Weights of a small segmentation model: 203450 training examples.
Rows from block 7 of a small segmentation model, named by matrix and row number. Rows with one number belong to one neuron. Each number is 500 + 40 x the weight over its row's rms, rounded and kept within 0 to 999. All counts start at 0. Numbers have three digits each.
After each neuron's rows are labels from the 100 images, of 14848, where the neuron reaches its highest value: "colour at peak" is the nearest of a few named colours to the mean colour under the peak; "top examples" is what is common among them. Only what is clearly more common there than usual is listed. The data: close-ups of made-up surfaces with and without defects.
# fc1: MLP up (model.blocks.7.mlp.fc1.weight, 1280x320), inputs 214-319
# fc2: MLP down (model.blocks.7.mlp.fc2.weight, 320x1280, transposed), outputs 214-319

fc1.242:471488583512544565516516526473462517487553534459541456586521450464516496488499407476510436510529500481437514502509464434578513413499577463479536594512492470512476435568449568554487437543488449522549496548467486512449532453478504479502518517495449504500488486549446516470488534495577473522489493489472408539477520542461
fc2.242:474470458535500500491544506487534462513562535508530496521532468546444527538543497440589480508516557525469510479535520487430497448528397579505459523459559530464538516486532449517516502469464434537566473495493561531547481427530481511484551525497468431558512474488476573427535469488444417531523485525464481432513513496489
colour at peak: green
top examples: specks; circuit traces

fc1.578:400495511525502397522544488503412567427499466518532511473556496523460483547519485479448511527470524538528502457527535436552507479490536509587493414523473592436590535488537519467551472510519465510526472471590492522490492482531495487436460511499497473446464548519508457541481451457477496485459516530531448505513560475508
fc2.578:472488497486502539539532468446478492507502524424559499504447656509508542495521567497467519508509540460466527579528524515536510495477456480508538553531468491538456481479454492507491509537457485501472457458506489379419453536482532516518542461549486511453589489465516472507435511547518570513446523492588531503550467617469
colour at peak: green
top examples: specks; circuit traces

fc1.351:498460469560463507391457601517499485476557470459469496564504530563447530517508494557416481569544532511473527498485463520514521530504434505547510557478464482596486502480413523581438394479463444487509465523419473494509488542483519477531461528494540552463455423465528494496466496485468513562382537452481444503471493451526
fc2.351:525439431524481413523533520565473455509552548383493503516493488535539473448526546534596513537472420532419472502483477508520525525460443485513584468525522553462455530499556496452525444512492414557553460470463541462561479531452469463482551472551498496404497530486483488549506470494481417519487441521567522488499429567488
colour at peak: green
top examples: specks; circuit traces

fc1.115:464439495574547470457529481485506495519452524426487560505512525520418498500501518548479460480565536566483509581475494513463515480485555490463488515531502526500513481547486511421441407425501522552475492573383539480490506543534457579418531490499543501512529467478525489487494501485524530508408577492523441552487526445427
fc2.115:474463500494440518440506443559477437442486519489528555559491532568562498558451512530520477487556553566516488505506463521433465536513494542514548510531518439455518481499501498455459533541451465548475517532511519423461514553569581495552477534459528464530532489519464574551506520513526544473537454503536536481470506558517
colour at peak: brown
top examples: smear; wood

fc1.192:443460482462473501521533447485507497541527498514476492485491504487374438503490491514469543531472475459496517513473471501516488514542554541497500469473432465519498398475500452501525419536603489449530433526520559436490494546560499495459489554462463457481515644559515513530438440547524499411517487563479553544520527575508
fc2.192:528496474512477424472559480520481490491492515448475451556482527507566513533445544492473518509477491520444475520455492449523540512482563517498567466569506515456538519488488494521577524513465572479518448429478436453504473506552507429436408470480494486503451498553525445523466518564514436519509468566574510540492541596485
colour at peak: brown
top examples: smear; stain; leather

fc1.552:466535494493522544532431508515437495451562484490490462485490452494410497457436464465474444516494532504576508519421427518573542445482522471444521412533550532510511418477523419581491556538521477436515445527467514481490516495580525474462482559453417503487491498496396524613533491550544454458547602525399534461535555647491
fc2.552:550466476534476461491508499547445444531503534478495481540522484455489470503492417494469548495482511482511451587498417451557512499524525465477473486558444519487572541458427520445510515518456523475481533413556486455491457524528470532493426490483513486477501479483478455473458526556470502591512469521511473524496519562466
colour at peak: brown
top examples: stain

fc1.250:423409520546490466579496493551425481433538492534495513455464445484523485490485507522447430450548543437512546568472528493576534429534504499455547500517546538535493466474530487546488477486505439510467482511484437470498405515521547525491448503469468519479416551452495500498489494425544542488507539514517470464487473534454
fc2.250:521504476509528560442508453474535572489494511552496445513483502406453490581482492516469545477479461511513462504505482465520498463537474503459433520481465472436550534511497424431523496509566544457464542496430521555496497523547453490543567554503528557385613498475468554502492506474471511476632516502458517506483574451486
colour at peak: brown
top examples: stain

fc1.54:431524602511507535517560432465526485493475484537485453516465506497480511518557518554574499470539519554493507474490489522506467469482513513545534563471538510481509496564516515492467560464504518577492529493528459525495520457456415502492522529549496504480524457517461474481455472529517495514558535475469452546434540449528
fc2.54:537596472476496425399500561496503506488535474499536481515535478522500501519491524535491473459519555562492438452558536436564543520497532469500525483478472544487500460449523472453565566483510497509470547469462509431464491499447492502427471460561492514449463555523472484478511514511467519451535423549528463492495500519500
colour at peak: green
top examples: specks; circuit traces

fc1.758:455461466512430447496551505551518518463515435466515576479538468472498444504518526525419505484485496530487567417510522444555447559431537475502469390444491518469555420495487550550500447521560428535498566477567483519472519476525567522479496488490422512420486535537530460545506443504512566456484463503536542479494521470553
fc2.758:523537508425509507517560452473504505495500511510556405461385554575499526443474521426495443499534488491470585542433562535579532448414470438453532501533490545544508472508538482499482508506474465505592456499542499306447483471458499547481564558550460464482482471498584501528497497518503451494487476496576531482553457630501
colour at peak: green
top examples: specks; circuit traces

fc1.762:432516563538546461487467561565539492553490538510491511496541510493478504513493432457520528542539518501542555534462424509487458463493506586470449491487521491560499514439539515543470392508541569535579564507436504511487501502463514501522484463485504523492507467464455497460540496507541518611455525429513433555481460488468
fc2.762:486520545488436398516553498497496460459490498436533530557494476562652460488564506467490486486487437476477587475443517420505529500462453515474584515426393499496487513536543446529555468496506410529451515542494530494512488536488500565468480528487530540467525544568522447569514466472491467490453529519492456518503392510474
colour at peak: green
top examples: specks; circuit traces; smear